config.toml
head_dim = 64
optimizer = "adamw"
batch_size = 128
warmup_steps = 200
Rows from block 10 of a small sound classifier, named by matrix and row number. Rows with one number belong to one neuron. Each number is 128 + 24 x the weight over its row's rms, rounded and kept within 0 to 255. All counts start at 0. Numbers have three digits each.
After each neuron's rows are labels from the 100 clips, of 14976, where the neuron reaches its highest value: "top examples" is what is common among them. Only what is clearly more common there than usual is listed. The data: notes from a synthesiser with random patches.
# fc1: first MLP up (model.blocks.10.ff1.fc1.weight, 768x192), inputs 96-191
# fc2: first MLP down (model.blocks.10.ff1.fc2.weight, 192x768, transposed), outputs 96-191

fc1.388:095131163123189120186125120093113136136095098131150109114126088128131126114127088196121110152135134086113133110124113165162094119136111133160148141136088142164154125104126142148097136170122135179130124121118131132144132115121134133156157133100108116125128134100136110112153154134128130120
fc2.388:143129054122099131115108159122165155187124158115119103138131135158095134128149171134133141094163099158177114134146153078132178108127130122091104137090149147095134160169110136115124140114115138067140142134116136151118113141126172125144123112137134146144128124130125150102128103177121116172
top examples: noise; high-pass

fc1.118:156153118118152112101073136146158118089115098142145137123099137143038122122129129096148173116153091151159145113102164117121130116131116077135126109096114123102104101117145101156134141146123087122106130103133135139116117098113118137151135152186105152159075150113142146101111157177119159112
fc2.118:144086114155126124140124123167141145133119108111121099113149087155150116140100154129132119160091144135147105149141137123109133121113155157103093139116141011098137112100134116159115127134167170123096139139125147132110152142144116143113117123136128150100159122111128138153115186116106118139
top examples: pitch class: A

fc1.459:148151073112124113139127124119169138139122095123145094137093110137093145139138121069181156087167104140156142084091167116125129160116147132146116077102101141111107122122144091163160175145128097171119111101137158135112153117123124147151141136145142122145074145139138145125101155160178140132
fc2.459:176099150183128104134113133154119142122133108112113109139146100151155130120087138100119125160118141146160132135153146120118117122127170134100082122072122035091160126105096136139123116125147148108073123129133122141102134156121127118108105118143124134145133089109118147117168158117148160114
top examples: pluck

fc1.232:063130121085181165131122113089106122148072155137143155135116175090135114100132094142112155095120076167114153114170130136151161145113092132159177143168136175169132156123123100155149117121108139138139135102166110094139107139157128166143164131082135102149122161143105120121110188112103123113
fc2.232:176125117131142127116123162147144148119156124139133135122130134157094116124101129151149120117136126112141151127108168123137132091128141122081125126069118255099142125113103138120128183157122100104123144130113120138097129154097110159123121127174128125137116125132133149120139067148167117156
top examples: swell

fc1.523:156112116102120131114184141083081161133131125117140091166138134143164135153109164199129099191122117126070150115142114103143153136126136147093125106122152130108130139072100122120158182168159125145131118132117120104085136127130120119142116130137121113154092125148127115089082088158142145144
fc2.523:140094140194113115120135161112151116152135108114113074127149099147128134144111152147104099125133140107129135180099166109099123150168147148112128134114121014082137121133137102144129166093138144079138129123114142153093140123131119132131145132155144139139150128101114137127107171135176109116
top examples: hard sync; pitch class: F#

fc1.487:153149120116140135125131093100154115107110107122148116125120146122070138137150105098162154109141100163184152095099131124125130173106134138162142085091105148126094099138161073134157150151120083154113109109142153138117142149119115154135126141129155106157080150109154143110090136165164141084
fc2.487:163123133176115106145133131141128128112128110097136087136128109157109128111097136111148098152098113142148152128101170130100145126114139138064092122099150034106148132109102117143105129131147171090076094119118144139076145122119134136119119120132147136136137109119146129103166155127138146127
top examples: echo; pitch class: A

fc1.646:160146098125147130124142110102177124092132131154120095124097142132110175149142090106145147096149099117181122094086156123130106154122110145112159095096108144130133134092134109143134128145140070148093116122122123144107111129098111120151121119144141156143106145170199112123097151152157146119
fc2.646:142104086141119116138133137140100110125130119118118108143129106131123158131079124090110090149137138105133106137155162141116120128143145143073104132102120021097130089119114114130122118133113155114094115124083167153077151159137084146086112121119143153165142125112145155107147150129141152112
top examples: hard sync

fc1.227:150103109123105101111173124085092167147132125117114100126120105145117154152138131178152093179140167111106135142105116116112126114126115117100142100157150130118139161123096124129161153134190129115131109110102093146082130125159122124146107102128102127116100119142156097095076100144162114183
fc2.227:148106134165109112104101151134156140148122126119121082113121113151160153122125155138122109140117130103158121175098181112114104132159150146100116116115132009109123109147147105154130153120126139097123138112137174138113133125141108138109129133156168153151131120078100115134111165149145119126
top examples: pitch class: C

fc1.714:097106108165120080159107127152125138100112101097136090117139102149134166145071160152098111157105100090145128142122143105117148122124102102122110083126134090103157133120106100109149118125106129152113107146107140166094167165094111144132127148100159130154121146157157138070114104151118145135
fc2.714:149122132175118130130167164110131133156164129121134094142123103160111116111107161151129129128136160115103121168111172101118126115117154159074110122093142035084122126113135115134138142116145118080133128112119144165091129132115133128144118151162099165126140117139124134152116192106145129104
top examples: pitch class: F#; hard sync

fc1.648:074102132117150124128124113117136112139088140145152157111106136085140089136122141109141155100163126131103113101172101108151157160140129143116152147130130170133115162129103138162138114149142155128123140072140133125142100137135126113157161135091133085135141174141135143135137212130134100121
fc2.648:165102138125127121114109144131117156114161122139137123130139133161148146124114134136133135105156113125143152142129144110122136086118161135112118153077120255099127133136134106121151155152128123120119141118111117153109130132120129116115126132169120142139118133123144140127116094153149124167
top examples: pitch class: F

fc1.725:173093107155125131137135103125127143113159117141140089159145141128158139141119103180126087171109119098087161100130091129125140155147107142124142121126162149139118141086080116109146161144149134142113136124125076145146143131149130095122113114137140118111098130156169114122072085161135153127
fc2.725:160108120162139116124137163140148143168144107105125071122137100159140133111103163132115100112110159130113120164112175108129118119125162147142104129105114000109134112131126130154133152115139148093132137105117150144101145121127159129140136125137154149170164137124121132128080175163181116134
top examples: pitch class: C; pitch class: C#

fc1.452:117125112112126083149115112119122142147111104102133103117115114109139115149083185127081093154127120089115150144095136125142173117150098106130142092137131088106162155147101117098165123114169121124102104130111097166102147167137122147115130177106141087153118132124136118092091101176179114115
fc2.452:141124106163104118120122147106153137133145120110131094128134106159123152136119168138124121128189134117105140149088180124099116143156142160092114097106145056092118155142112101155129189122156134099097128140085153157074126153095095143126112143129124148142134131122122146128052165147155134108
top examples: pitch class: D#; hard sync

fc1.314:183130118146134141124149135131149155174119148113092102117144101161096143143132136190128131176138158120092158107145151119147154133117130096108126116127077129138145158109065136103141126109154126139143147123110114134115114095152121086122116113168079153154113062111124139138086076157172117201
fc2.314:151086127173098102137134124155128119151112130104090095107121111117170154128115160122112098154085153107148111163107148114108109144158152155104109107124122035108135097172131095160116139107147180123115118123104157126090131112143153143120116134121158140173163149116119128142130163147149111088
top examples: glide; hard sync

fc1.184:062122113108130127147121104135101136149122158155166174147153133087124113102133090106117171095154087135103126116159089132138146122132103147160160149155154227159121125143154165135122113142145152115164114111153135128128123111156131129122172116110106097129140127143106133098107211128126145131
fc2.184:152124110144126144113111135123117135107141119136123137130140126164121133126109139162120127139147134119142138116136163114115121116135152127102126132093110255105131129105130108115155148141101094114130132116111132154080145118095109140131105123154121141155112132128140134148112088161129142134
top examples: swell

fc1.535:145151100113149147140110137115151121105130115116148083132133114122081131120110121080171137097164116157173163101121141120119140178140129110171144091077138138111090083099128101141172130150124083166097134105122122121099128166120103136133135147132146143145077117151159120115103144177153125093
fc2.535:141108118159117091147132122151105119118121109100129098149133090151132138142101122096134127159125120145150121150137161138114133154134154133091071108080137043092156127099087140138083121134134169095072117125114128122110137144131147140123102116115138135148144086124132150110166175100152139117
top examples: swell

fc1.23:093132136086137166103144115124120124145079169135132142161144153126126111109127094148137185103126085163120135101158105117181140171112122145145186128164116190145121129144118109153142112122129135139121132093168129082143131122152125163109155134121141102116103169151118140130148187131137157113
fc2.23:173105132126124119137119141137137159107149106154133128113111118132107127133107127155157114139150128095128140156101163133109128082134141124099105108084134255089146126134110113116152170145139116107114136118098115168091152142096110156140124133164134143140124122123132131125135085151170116140
top examples: swell; pitch class: F#; hard sync

fc1.216:140128112123152107142145133132136118118135109129159124126106125128136149141087187146109095133167111102093145124130139105108155121150089117141130104118137091093146137151110129139151177155156133132124104150120119178088149167125120141106157164121171108138127120139134113074064105127152119120
fc2.216:163098118175125140117144160120166130143144099097114082129133115154119148113118147162132107103162137121121149169115173116103139146134145169099112085120141062087135143120129116135178173121146115097112124122106162165056122121124122147130110140130118161168125118126126138111081155159189113138
top examples: pitch class: F#

fc1.603:134194133137140110096087132155159113159142121116098120152132147133105116145130158129109132150098102121101146095146125134128144151108060104118149117102104077126148159089121129146124123154107095148135125142090142119121128127093117129124102161086123142162125142126117147142102091127137143143
fc2.603:169069118163139112145135139156091134134158116095117098091124099163136158158088141115135079150107148110143109146140122122099076118108147153115078121117123070074107126134099097126112153165126134124103125143095135171110155120160130139134132108143143139142125110131146143136102153130124120147
top examples: hard sync; pitch class: B

fc1.383:158105141117128120129147135121125166145165106121077108128167134147147127141131125201151105179124127120119160143133094147128128144132124114095143100104120138130121149112110093128163132143109122135112102128155100109095109119147089115122120119087099075128120097125153128128098084149141093126
fc2.383:138078145189108101126125127174126109109131132114097075137159111156144151151110152110100095142122157128117115147109145096106126136147135158122121134081133029097118131145132114146143128132145131103107154120120148159096137112120128126105109135146140149133174128123111133156098186150115117098
top examples: pitch class: C

fc1.567:120150116160128134116128133121166092139115105159123129166113145118094077129123156123120155118148071154122161122136139092108137149064093120087143113092128093090164140115123103130140118081163132137115110178163146109098144105136145166145103126115127145123136120152151101141094112144125152091
fc2.567:162091076101115091146111107160126071095139118114119099095157102145114110149112124094150115142102147112134138126137096162091103124149119115116086132102122077100090063123119125139088100114105128131077134142122120121106152116126117133102117116156073164117131133115120120148139137112087121125
top examples: pitch class: B; hard sync

fc1.203:144148137181130112161130121121152085106171117122138087161137096150078109108133150131109138184166089151150180109138146143108153170165105080139103144091128117121137108109132121157150156099134138132123123145115140136126128138105111127136097151128106148147119099125165131145067095166125123112
fc2.203:148105116145138130098162109169120138138119122098107106123114127147152113151134129120106092126119168147143078173107125115116108119106169124173113138092127059099153087168135123136136130117140124142116139132139159127118164105163136139082106141135128173169166139114125088164105181111076096127
top examples: pitch class: B; glide

fc1.119:180148110119154112100125148140173116095122140128141153122098135140084128102128105110151158113186056123178132141094148147154128122120103126169135083102127131090108073112143100129157155136126077137130125119124140158092129114143099128149102149167121134181060127121145155091084157176139151117
fc2.119:183105129177121128129123134166134164140117104101131081137148097160161139113091146094125106158102127142150103147150132122085135137112167148101078116093145009065135125123130126144117135129130177112100120143117145138086147090134139142122096136149128149129180129121133134120125187115156100126
top examples: pitch class: A

fc1.339:110116131152094090132140111133143141142157100089153114137144118106109130180102133135091090146114130137109158090149116145093131144153099135119087116116120086134129161102086114119132132113155128134127103133118127134101142156096123098109101176082166109173114102142156113096085118171122147106
fc2.339:148092146178120147121122138154156147122137105097130084145102109145157120164091148149140094154112139132157135116127178106102124108141152161093106100114141099105169134124114094167119149129160124095105121133108146129082145125104133121091083153104155186109126097145154107141096138168151120188
top examples: pitch class: A; hard sync

fc1.143:129150106138135107131114130117165130128123109127121093136122125136054136145121136059179139116160098161178172080085166101147148165107131115157123081093118144100123088129139092128151157153102076133107133110136160126117136123145120140153160128150134162173101143114163113130089144165148127110
fc2.143:173116139165110112139113118162104140140120121104113112142142099162133144139104150124115114138098124151143144137128154137096114111118167124088069112095125048079158141089092105133105118135145186071086117136125130145108131149133155139119121117134157143145128105119148145098147155112118168129
top examples: pad; pitch class: D#; pitch class: A

fc1.653:159154128142144092112094153117120110119129117098111069126119121136078156122150159132124123100126134120158126144128151121075149154131064095128120108074109092101141146091111110139116149111127109112104109162101154130092108163113110156134125160109141119169104153113113116118123124177141165098
fc2.653:163120110186127147118181080137122151151163117104106138115138108128147185165126078126139129135124154118124149114121138140139071110110154159120091174137142090131076133132120093134109145088121142118128166123137138105113138098139165112109098120131122132139137117134134114170125164120130127152
top examples: pitch class: E

fc1.52:166132091112147121117091110129162115105104098117117110125114146123059130141112092094164151091160127134151143119086174132129144126130088160156149086090107141085117092092157069145141131145133080121135114129131132162096125137138113128132147104164127147176067137135134111110112168165135149112
fc2.52:166096117178109114136128120139152141142117120094106096109138079119134157126093133090121111131101159142154118128126153120080125165110158143117074120120116015074129106121126110115100128143157163124115130136116148125079145129129134137102133125128118134110153110105133140124121183117123127120
top examples: pluck; pitch class: A

fc1.90:153135153118159095106126133108150163133122128097109091109144134152125172096141154198111105120094094135133134120151149128134116135117095116111134096103118081127129124125082140094132149089096118129124129169139108158112120137086094133152133137106127153146149124151090120107114123135129132140
fc2.90:162125124183102140127151117117083122134142144108129120110136086171139134132097123174130089119125127124100105129106157102088124114157134181117109135063121057081100144126153126147117120123133128133125143086128135129105143130104124103146128133114107135137129122170105148168085127147170114140
top examples: pitch class: A#

fc1.655:077138114093169127112141131117129089137122114149152136135152157095118114117134125126123159100131100157138177085174104137179116133109114104126139136154095153170130133115127102135144131161108110146144109097141114101120122136126116146156160134094151085120092161153148117116145181126105114125
fc2.655:190113128133120121119109146141124157126163139157136122137137131144129110134141120151158125120160104099123143166115138118147145092148146156104096114079137255091157126109122124115147143156136119080116148131134099159116128141123130136127104155155120123134125105119126137127130084144157130162
top examples: swell; glide; pitch class: G

fc1.347:140132115079159131140151111141134097165145156124138117156159124109117152144139088145131130128121106119112129121196094161145119141119144115135151137137076137165173155115127130140112144148112123159129102134137129109118124152136124143124157120121141083138111178095149177151175143154100132111
fc2.347:156126146172135128111127168118098176103151164146110127144135148157146119114157138179145133095153109131165161120099147094150147108116127092063104135104171130110132143140118137124112102154140132078155140156166101140121116163129184139123120125166101140145125095144131143117162143121128148193
top examples: noise

fc1.34:105101095121138133141128118111120116115112143163144144188139143099104132172131121104147124130143120142131131122163106148149132150114134122141153136125102120140137156088134104131127106118135154130123072137137136125128098100117121165143139149112132081102142188071121125105152169128084145093
fc2.34:147136166130151142083133116125093161139123175122126142102144148135156129074139142174117166110154122138156118154129131082136152137111120166111112145124124157141137127145081148061097116168137127104133146178156120132133109154129210128146103130137099153125114088172113132119123114092153094144
top examples: pitch class: A#; noise

fc1.9:130118096197129120139143140116144112110140075101150052164143131136059133171151140112101173145164093151159155099134118131113115136120116098133100107098074104121114122110136079154161127088158110127136099199132135145132133101106119167134119100141150162132125141085147114136148064124120136112
fc2.9:112088105142133125134139103186171106137107094132104143125140158143102092180143120117095178164121095134131120110121129142124099124122155105111115164103108136113133092141145135138131145111120109123116165113122156109117151108136114146095103103128123182141191136099128082161134129090080102112
top examples: pitch class: B; hard sync

fc1.360:119163111107111124095146127116132139129137152094084137097143153164113133140113131156100104060099144114100149138121137115119123136145074132119155104152112061104128153146096126101148144123133106122130104153111126149122099151143135096160104155094135126154113108158093123116085112138165115125
fc2.360:126100172173095117138161139146140126148167137088123084134178100113163151143104147127096089136094136118130123161118150138081127140140149189090120114105147079105116169173114101131119164136135143144134131117127150148072150120125116135121103129138133129120145124139152160145077143144148130120
top examples: pitch class: E

fc1.17:115134104130129080156128124111124124126093132123151108142090089151109125139081156120105119127140159096138145122120125120135156126118127092157115099135143084120161136118087140107164110132150155133106119141109102160091142147120127142098154171110129099140123137141157125089087103162187123130
fc2.17:139111102157109105103151135126133144153135114095102094132135109118122166146119157136116109140126169136123126166096165121108105163138127155064130114119142038097105143149123111139140191117137137109098140119117168167097143128096105130109109136162165150159150142107127145123119172159127122100
top examples: pitch class: F#; hard sync

fc1.16:139106139108117141112156156106114139141159110094101107143110103150150152159133135159136097145128121114072148141136124111146115108125109139110152115123102120134146169085088136082170173164115116112127135134078127150086125158145122097130127112137116120134090142146144094134072081168160132167
fc2.16:138109128195112131111110145129106131156133117104115080116130109160148159149092126173103106143118149128118106152130149137118122100148134141079133139111115011109125118127118102135129163114143155097127129117127159111129132117130134143134122150156113152146157106137104137149119197141117121144
top examples: pitch class: D

fc1.375:156123123160124134137148137180077138108166113113056087129127097165122119123123150184172096149133105100110124143122121152123135092099133087097109121104086115112126112089125141118123150135147096123122140112112100153099148111151122122076133129171065125120127097129139120136140107141093131133
fc2.375:151086126137123142127144119144108152126139129134086123155138104137128133129129132130120109119114161158126130166108163100126095145153147189112139155139142010112128115155129145167128150137106143120165116119104136101141129105146106123115127142131164161107146131113097119123100161121138092126
top examples: glide; pitch class: C

fc1.106:143136110150174107140122144153094104103129118073126101148128137144112162107104115151113127135163090120119180097129169105127115168127057119122130113087104121127138118124124120117140116184086084159111138139147129124101133149115098100141129144118115129158122142160140133116100125131093133102
fc2.106:170138087160138161101123162156102136170158183134120086115134119173136131096110154157184134107178140144084105191134141117119166079172151144129128103104107058112125112123124156144095127152142109134111116097129120145162112073120162133147119141133084168131123104142110162131109169115140119132
top examples: pitch class: D#; saw

fc1.134:189141073119140133119144138112153136094103120120118112133122152133089145144110117129165118108134136157175145082069150106114100138135082139149091106099105146126108103064119109120138145136115104155108123123109109161087142154115124109155147099127156094136058145127153128087125166146170153134
fc2.134:139106136145115077133139156118142087126106150104107097143107101132156144100115129098120119156113135124092123147130149136093125171146153126127129125101127028101113086117112101150111090120128140121084110119122154147081142159157137145114136122100161108132143137140102161113126166132147149097
top examples: bass register

fc1.254:083107119075146135104116099076140121154099138150140162132112179110129112124132120128138146118139130130126133091160096121138156156144126106149187137155136203142147150151140129161109125130122134123133120107165131072154120150124160136115134109093130122118108169146117117138142218119111120117
fc2.254:175124132151130131118135143142127145116132113153132144114134115150128142124110131138142126139155115133118133149114168102139134081135148134097116125082118255098124103110120112139149146143137079109110153126112115152085148121103130128134119114147116156138114107145133124146122094145145118143
top examples: swell; hard sync

fc1.599:141176112103078131100116140097128134154132121143107142129157146097134110145130113145127115117093129093121144123139130121108122158129045098153119081091095070135105194096092117113134148129120090149131115136101127099092114129103109085148130137111127093140147165135117117126099094139139116118
fc2.599:151106129177131114116136149111148150115172128098116101113161105165146142141104146159107083113134150115141120135121159116115131136115143171105095100109129085083109176139105082118118157149139126089119139125111169147104147162110125147149089126130118127131126115120157152120079141171171114165
top examples: pad; hard sync

fc1.328:172106126112106108147115122135137132115121109100144101092106111140091143149135138102188085118136131111157144128129121100130153130082145083156126107103138126097102144109118121118171156139150119174130120102101095144102167152129109143127139108141126133128098159123180104098091123137152117126
fc2.328:155115112180116141115136152155132154165119109098139092122118095137148146139088137158099100160124128133150111163121171120124136080142153145100102129103136004089142112105131135129120133118123153121107131114105118171134167140124147139111086118153123163125167117125130139105143165098145125111
top examples: pitch class: C#

fc1.405:153134100122122120102105144087121147149114140109107115126107132155115098116124149149082116096178097121118137125125151100108158114152095130101131103115136080135140121133080143080152136099144110111139130138135090165119133130140112119138089146127125112159119107132101132099099083140150120138
fc2.405:159112157181094126142129157157117138129125115089097072117145105152145141139105163111096109140095139107149115162106125129096114103142145151100105110083115058124127107139134120137112138137155167098112140110085170135118126137132139127108114129125120160122134134117130113150104157113156108162
top examples: pitch class: F#

fc1.717:115120140122149120098146119122135124135087154143132161128150199082101133126159154146154168075127139152128138151129133107115127170134109116124192120151104117087108154144159098135141134137118138138161109105128141122128143137113144133171086122110143102131128172140107135138149141131121141119
fc2.717:146132155121153155106129113103129148172099125154152156129150140116163115116142106080110160169106146128146119112151107147159126083148129195128134149132140201166141104152113156140094119139141135131133154157145094093153127112134180126129102123139118139099112102148144123126104093101145125159
top examples: glide; pitch class: D

fc1.336:168119142111129135113126132056132127124140117147170079104158134132114157124129093148150105112120134150169157118074146109099123127090145139135108114122132134107098159094105094141129153164124123154132127133140115163113171177140105142150146097154159119107084151150165118094137148153156117111
fc2.336:172118124174100096116126119133086111127119131099130071122117117169154157116104134123137123140130139142145151145125129140124147135134133126092107129116132018087123089118124107158101120115114151126089111126113169130091143152145125134114140137155102131143122106117115143129140164147180156122
top examples: bass register; detuned saws

fc1.324:137126121109159161129120076121161146155140120120112074103123145110105121178127117115143157087142098138160139075092136093147084136103107161143120127108134132116122121104098095123099144138121099136131133104117115149098160172138104121116108146143167125126100161118161144090143147117115119164
fc2.324:136143112130127156137141150135111139160128134124121118115121095162147122099083118149142125183137126131103123136159129140135128099177142145107142134076128000115138107108132147123081126131097153139110110123107186150105171125135133159111128126132106156088112116135113149132107150123149119108
top examples: pitch class: D

fc1.215:175062105142122120129146145104142119108144110110125151115121107100154140156105152126116115143154143119164147132096171103126130134121162125121090105137135121102168118134031102116169171123115131111129122194156116161105168143116102179158157113146126127150118163101135123075128165141170108153
fc2.215:124110146123145121106158116121110162140101129114079138101108118128144166121153116133153093095118168108156131119104155111195149115100157135107114141193163092127124146144086105086118113125161126117110129142108088175153189114173155119117137128151133119127072136154154143099147185096163138176
top examples: pitch class: F#; hard sync